python train.py --crop_scale_min=1 --rotation_deg=5 --encoder_arch="swin" --encoder_norm_position="pre" --encoder_activation="swiglu" --encoder_head_dim=64 --encoder_fused_qkv=false --encoder_patch_size=[2, 2] --encoder_widths=[48, 96, 192] --decoder_activation="elu" --decoder_attention=false --lr=0.003 --precondition_frequency=16 --adamw_lr_other_params=0.0012 --decay_fraction=0.2
Rows from block 4 of the encoder of a small segmentation model, named by matrix and row number. Rows with one number belong to one neuron. Each number is 128 + 32 x the weight over its row's rms, rounded and kept within 0 to 255. All counts start at 0. Numbers have three digits each. After the name is the row's rms in percent of the matrix's.
After each neuron's rows are labels from the 100 images, of 14848, where the neuron reaches its largest size: "lies over" is the class under the peak. Only what is clearly more common there than usual is listed. The data: patchworks of several textures.
# gate: MLP gate (encoder.blocks.4.mlp.gate.weight, 256x96), inputs 0-95
# fc1: MLP up (encoder.blocks.4.mlp.fc1.weight, 256x96), inputs 0-95
# fc2: MLP down (encoder.blocks.4.mlp.fc2.weight, 96x256, transposed), outputs 0-95

gate.143 097:155142144156114098191168169170162164142134150127118111152141103108148142200191101172123103050146124120140154074049110122160123160099093125103211168188112164149113181101102155111141126082119147129153179145078128141105136149129094104079108157149159131185144114099092103105083113145138137130
fc1.143 092:161121153135104106133123103082122128118155118095079125124110139072110103169132132118108115173096068088172146196129140197140138161136078171188106117120109174112138073089179149126114122166141104120144154165156137150155089140127062122102175091095145103049128136154158109205082170135095132176
fc2.143 095:137142096111120162152153112108061057127058144159148163110184119131084097172146159159133043140136171161092122117092133099079074105127162075121174092157154085162126108156146141110075134094177114085096103103121170107089145144134154086118103151126122181127161082105136149147130064109143157143
lies over: cracked

gate.4 101:113098110143159088144049020145072145123098137112126132151138113156124118109108157140154156105160064187143137133115126150124112134130135058127153123163151146119147047198166125133094181152133139124116139088042103134162092158108090104122160142097151159102083120146168183123110159121097107123
fc1.4 093:117170223120145149161130141122160114151128113141116111173152138106125110101169122145099122127094150159072134151121149097171108126041108091111112137126124119145104183166063115119141044135112084124155120147129160109128168077176144124083110146124073103175155195093079150084190171128099144151
fc2.4 101:181163091166158105104110112136102092092138115115122138123142140134130137139152085111129089118144117164161110124151103180161085103134127122131065097143150126135122194255121139178118156116141137055125147128103184087161132113160170118153142099137102121091167086182105066119106111145114069117
lies over: wood; cloudy

gate.78 105:101124119147116106121132127112100129125143099130166212174128124118095125163121077105151186132120069100108162146169138147132103120078154167186142156046069162099108140122078095201048137174114145129130067165124108140124122178058159121118133083118120148144116147131136133097128133196168122151
fc1.78 103:189119134100149101114102162143138147138142136086151085073101175125163193130118147186164111122090117118124099124094105105152164170155102146142155159171167129169130183114153148072138154064103183144140111086135099164157165156167113132144089160148072147181139141137102151136087110064065061107
fc2.78 091:143119074167146117137164185098094118134065169175170104147125143127145152116079056150154109167186158133122101101151123087111105074047098103086174140126132119160147132122135202151104116138165171109118108096143095174076157141107147106169133139098124185067156089142114126121122086182122148151
lies over: cloudy

gate.101 098:108163096108102171111175162129107131153161177105123176130115178194167100123165132144164163133180119087169114171147171080125173159135161084161132134161138106180159120132082094141156093171130135114141139143130088056194143116101070123124100120124078105095094145110107152142069132119077200141
fc1.101 104:124152147119141174145177167159148088168154125175141145109171128128144106131176085127118139159159123130216108109160143077164147086166143087121172135119145147181120079158137142177142119127158068146099135151131144118175127114140086120142088073132132088078083145201141138113111089098101141023
fc2.101 088:144100172106153117133118085167176096107131136148162118101136139160157083144161163127080112085104118145174113143090071124072107154147123119118158139171164103101065098136092083170054139121078168151075139165130151162090149179064090106096162135146126067100130140089173106111145155092183157148
lies over: cloudy

gate.176 095:119116115120085121152157140126159157113059063158078115071075146155150109069111133093198151138157074061099139155104138136141114072119134127133083127160191097120100101116125098120097111185124156148145168109118181136086100030123067128104153115108140146116099164124131125131103078154129098116
fc1.176 104:064104165134139155151055116099103084166139122169090156159141129120115123073166117157122098121087113132106108173124095140166120177045055141139137125142124161165178145124105148131091141059145148173062150135095172123092125185131147155124104167182123145104090133125138130099059138145084116090
fc2.176 097:097145176134109161111135047178090166087080149156155101094168139084096128136142145136098142119141103126133178143141135145117088146206113033119139147176167153134198161118116143127130104154108083101128081133103106047152162108147148156104126131113161089166158109181155129140172141065136120126
lies over: grid

gate.60 098:123164162088118178176197081103113098100137133157131140161145132151064066068164152126153195132126134082147141164148137114141145106106169081165121099072136149162141125158123097157120081166103102115063138165115100060162130150093071125107060126123144130136149167113114128135106072152125185153
fc1.60 100:065150149174125141140175178129159143170160117168135177139103172122106105110103098132130133125170116094198169154186156072133138122151149110140108115115125157137106127140111131204123079194169100183111149182138125080103179156059112194110073130128088137097114111165122156126104092177141139127
fc2.60 088:163159136079128143145106078167168099122145132143144152071184131098151070165152168172099100131066074171102125197129095114091129181151131090155159123126171102116130127100112065146144151069130093146082160132127109151105159177122141113119088107148191116128115157156133165184140154111091064163
lies over: cloudy

gate.48 103:132143136111143179131093142109073131081091134161062160154184134153080185155098147128090072149114154118141134176157102174122136141130125160109124092088145138191135168139104135126125192077147124100094189086147164111171088136115131083135160110150153067190100156115081140090127160185167100125
fc1.48 097:154119112079109155125076162181158113162081131150150146140216152200127164152084141132110154118108124124181112107126057114107117106123096159127112101135136125166165212128113117132106088113189135105160179156096118092150142174149073132117191178135152143109122165097088152114119110108185095169
fc2.48 090:147106116135120106137101178092104078095195113136076134088097132088122122146158139119082143129106152127113119170113141161157153115098128153152154195093147142133081087152102174102088215113144156187134119042174130112088107095164171182133136115150066136163164128111123118152129141075130083076
lies over: cracked; diamond

gate.42 092:089125163144047087146126099106104122169125120146099083132102115122143202109120163131113148104148120114153128100081189114108126131140155124102116129073185179066093148111067145087106106040110143106147092137080097134172171127161097157155044094144157096172114150101129123078099145127126112124
fc1.42 096:177107142078089084116169095083131040082123168156121095124083092133127115076100144131124144173045145171142106159146106193108137092136132089185152169089157128140099061092153108170142154160129136157102140088115157096167059119162133105145158114123083130123144109127135103177138138116128086113
fc2.42 094:188130149095153125161123129180166059141135089133217099138148149081172112135148105100129110153099172095152084092144133062128136108107185177147076122191119101153148166080133151115112098151112132152146143141093098086112192127104132066127144155090084100128183088090156117118113102164107122155
lies over: cloudy; studded

gate.219 109:092162096142101160160110091125133139055113148146116139133096164113157119131101094101120099091172084154067183149123169100108097135140120153099133112197090183163156138113111122124111127160141134134101063115148154134151160151038098098118080143195145098081097222111092130131131099150169149108
fc1.219 098:163124159101114140175151080098149113150128187199112127131112137119145136134144096116128160142197123090157110108106138075089143127157112092143117111123113126165167134088127119106155151104171123114153099132141127102144044070112060102215121088112166101081180161082068098121136206127164122143
fc2.219 100:079101125171131135165131143119111189143089108058098142156110126154111147111123115099162088145117158092088164154110106192131167207132140182128149094147124198092127146204149060147115128110130100124145142120149109153149089153160240165106166126099109130166119134092159147144165104118144149129
lies over: cracked

gate.168 091:160169098088074157130114098102097096132133206152122154102082131175109103129129161083122146149165129095068145129132167089122086112160156172174132123113125168113128089081132108151161164132125083158161040068181162125187081109124118142105167088107120126101135165127078164118072130146122167160
fc1.168 099:121119114152134104066153107126074109130141145078162152132094158139109160074199135129134148099105150085105199131131109140188166143127137130139144216071118102058143120156081111138075204084094146110112146123115113115121118173106155146095094124110175152153156129107138134136119089143046113176
fc2.168 090:106112152129106132168139139170115198105148156172161111133136086195148123113118127160118161149160104197069085068179138116131114105130121113075094109064152069121169125121100167126177074175121136133120143174107161114066179112143104087193148176121129096108145100113154099120140099177161116149
lies over: grid

gate.55 090:126142116099168155144085133131129152162135112135129121128196140174109108173149082113074146109129152089127150116155102155146087121102108166166145062114124080188072241125126132135100156141130176081125130118151135107122076146135073144123128134077104071149040107067109131117122141138159098166
fc1.55 096:135097146097090099173156135093116122188112103127157101113151189169116110116098189147115113176104123102180140157097126104162117078152144159136037120189139140175091144101098167101148114096100091119135210146106156079143085167140128072153173157142142170115140137125087106117166118106172181140
fc2.55 097:111122149093099187087132168131136038157114156119102129110081120101088146096080092167073158101147111101054140125098119152097109112132139100114123153169111135068117110139186129157133140122053174075133176090066162140129115148126110109126060107141125117149157103129146176194134148117103095084
lies over: grid

gate.189 102:151099160098065166106158149111108113125142148165155174109131147084130100163155132139137116121058108149135098149087108120156181146110132122125077165156117119087134109147152098092086113122125131101096225061174157146133076129069119089146110150152161226137111138113099129138089093124201163131
fc1.189 099:127136160094209121077090154111076140161171151129197107144101100154148086134142072126112191111089152153150156174150156135176121111050131160145140178098134123126153142076105141139090139132170126082095093114063149159129116104158121133058152157120058106110089137094091129147108108160117120093
fc2.189 107:108163170149140168141119144131170141201102111189159141114123122141164102176146120242125112143053094085085114098122095118114176130119142118135097142133136117139136140129105120126119147128078168109163168159098091132187104135132098126098072136202102131198093142089179188115129096106154141133
lies over: grid

gate.67 103:088140137160073150148176119120115116164146117061131136171131126137190103128146164137148165142166032111152104082142234120114132166121165137162080122116180080118165136112119149110121106208125146139153139128097061073150102090126087119172117073115135119139094151111127079117141149126127148149
fc1.67 107:111106128144097146200125146133193125158126128121141143131164162108144120123139184081152126119129120101177162130144158117175137161125181058122146156104120117113121054122141114135112171087098083183081088222078105121128129091062053117180107144133187103120098181138132142150107154145125132114
fc2.67 103:138114184103089138154119089078144193130127179150171121164123122148164137148112118094127085133115107127166094120086115164109201151169117128127160130120176111086156093090133140119104143120166118134124181141196130130125125151107073142095148171120178091101189136050174140132086139111141199204
lies over: cloudy

gate.59 128:160151141118124117141080073126113086095113172150109098079114149141168082138075127166155057092188149102159109136110140141120169132128161046166146099113140159169158113075173091167095111114089183111091079152116075117117136183135112145144161114139182145140162131109191191137158120111163139118
fc1.59 107:133120135070151119138098083142079145121140090178200136071131155166102073092126130152155113082152152166123093159095071136140138103171103068093120107173147119167159045106100149173115154130076181170103099156117097144106090141082096133142129145150129129110120094151172169177111085181144118123
fc2.59 119:129083130140142152095104149083205161114083160103075165118141078103087103151116181121102126178125134137090160170109115154136139161118153092136134148091072079118088103026170063124125109122135059143122139113153198115132099116117072097106164160143164129199139142114120117134145141100105120142
lies over: wood

gate.113 093:142180144084145175163147150090155140156078169143131149123120166142112095132160121072068157159100185128194141058040170163105123137116130132138139085136145151111137154208139157084188111108156131102145126150147153091149110168103112143104107096162114086086156149117160102180134091141147170161
fc1.113 086:151170119123076170098120081131145098118121183137136129172171122164091126142120109098102101138161151166105088189118181181101091153120135106145072125114096153041072090088122111088145134157105086124221129133118115204141135103152111114168120081125124089136109088142130164129179126095098171123
fc2.113 093:141147132120167096137135108094083085113159113118172120135123096155178076130144120158156133099097149114112138133129055166134111103082127135046129110157123165139121125101143204140173109061174132112120092112173134083100074140088168144118165195126138088093113150077101060091125056124113159141
lies over: grid

gate.118 111:097138123159114117117121094124049161152142063140096171178130116163095126108065119093111129167121104169096193141156110154078118122100140107140103121134134154112133091164117116161078139181096178181086089154106195142137082133056167119127151112103099174154098102140185161148081112160156104097
fc1.118 110:141193134128138177142091163131115142129139113164112150141072126127171145140083194096115065112080104102065100134135112135125171151104131080100159113175167149172136121151062118086154120086113119171128119144132148177126134121180169141116100167112143145199114171201106188081118092132080148096
fc2.118 105:131143107078165115142208110158115115088170116116117060105162163114104185136116050123100146161100124113145165149118131130140095076099119134176063116159107146104183153046146155139134092116095115103145112102221097119137124120097179099150125137135107097113198086128147103143139103127177104123
lies over: cloudy

gate.233 100:096164181083149064132128145144089152153158169130085091159203109139150087102080082145137108046120146116161135094113135107133175150118127160132161059206163147099160131149114158109108135072106135138115121125152079166155130154142105161103106162087129124154161141085163150087132113101094201119
fc1.233 100:138120191098075115185113143091127143140127032176147120159129098130115079153123146118152098117133138131089135107106082110138128123185097131047165118200155167162105130156083178188107126058116140160161136118142082180142165119098125139081123167126105106169132124121116136112118089164107162070
fc2.233 095:106087135163147136120113039126199122101115139138128092149136102127136129126148126148098163096111084089134119120111134102075189132125152085176128166074115089086150101117123087101135119120093130146163187136154115103153083126142081137150142181146202105154094189087144140131148214109093112202
lies over: wood

gate.92 106:155124087165095129152125121079145125091147175130152107097109197158114122057154174143200165119154130104068131118083125150109140172126097050197109178147133087157151169141101130085135135119115223190118128168124104102148094157115130153096124156144141157141087140114121157168101127154152143163
fc1.92 112:154138096083093125052107145099082103160137137148106169165080183176135115101128148114104144146168121113140134174124075154154085112092103077128139121152174142140124103132042085142154109120217093141108114160164127114088102154066108147157102111110112128099104132074088132150094111144061085165
fc2.92 105:076154068123132153117176105136176206122128153113115116076123125106162132130140136198157134168125097115096163076105073136123107161130111110118116130047052073135150148097116087142109104122092087107074119185067141104131162086163158089080100157079148113160101139100110114171156132130117140138
lies over: wood

gate.209 100:148135104114131157136171101103115165137141138112153063153124115092075144131145183061105142177137123146168190153158141174122093182156093181144152175170186126149121160174089132130134135160099143154090148092112090095093105098068122130144130121124159095098162145085178126183109125093206163086
fc1.209 111:129057194131101122180143171082113154130145105151091157113128110175134157118135078178184144112099107137128172084144129126090131139140087127145167094105094159072177093153159152100154166101206177130089160143168156134116094175080086102109151118103104081160149159126105116096153083158131072130
fc2.209 095:102117099073112146175114179151143103097118143126171064099146059093141158179146217149092175164120150125145131132123102134186109092164179104178185191140176172151141154181173164107133122099092151110093109116143162129108134159113130148114131133107173101101133168107140161128159101066107116119
lies over: rays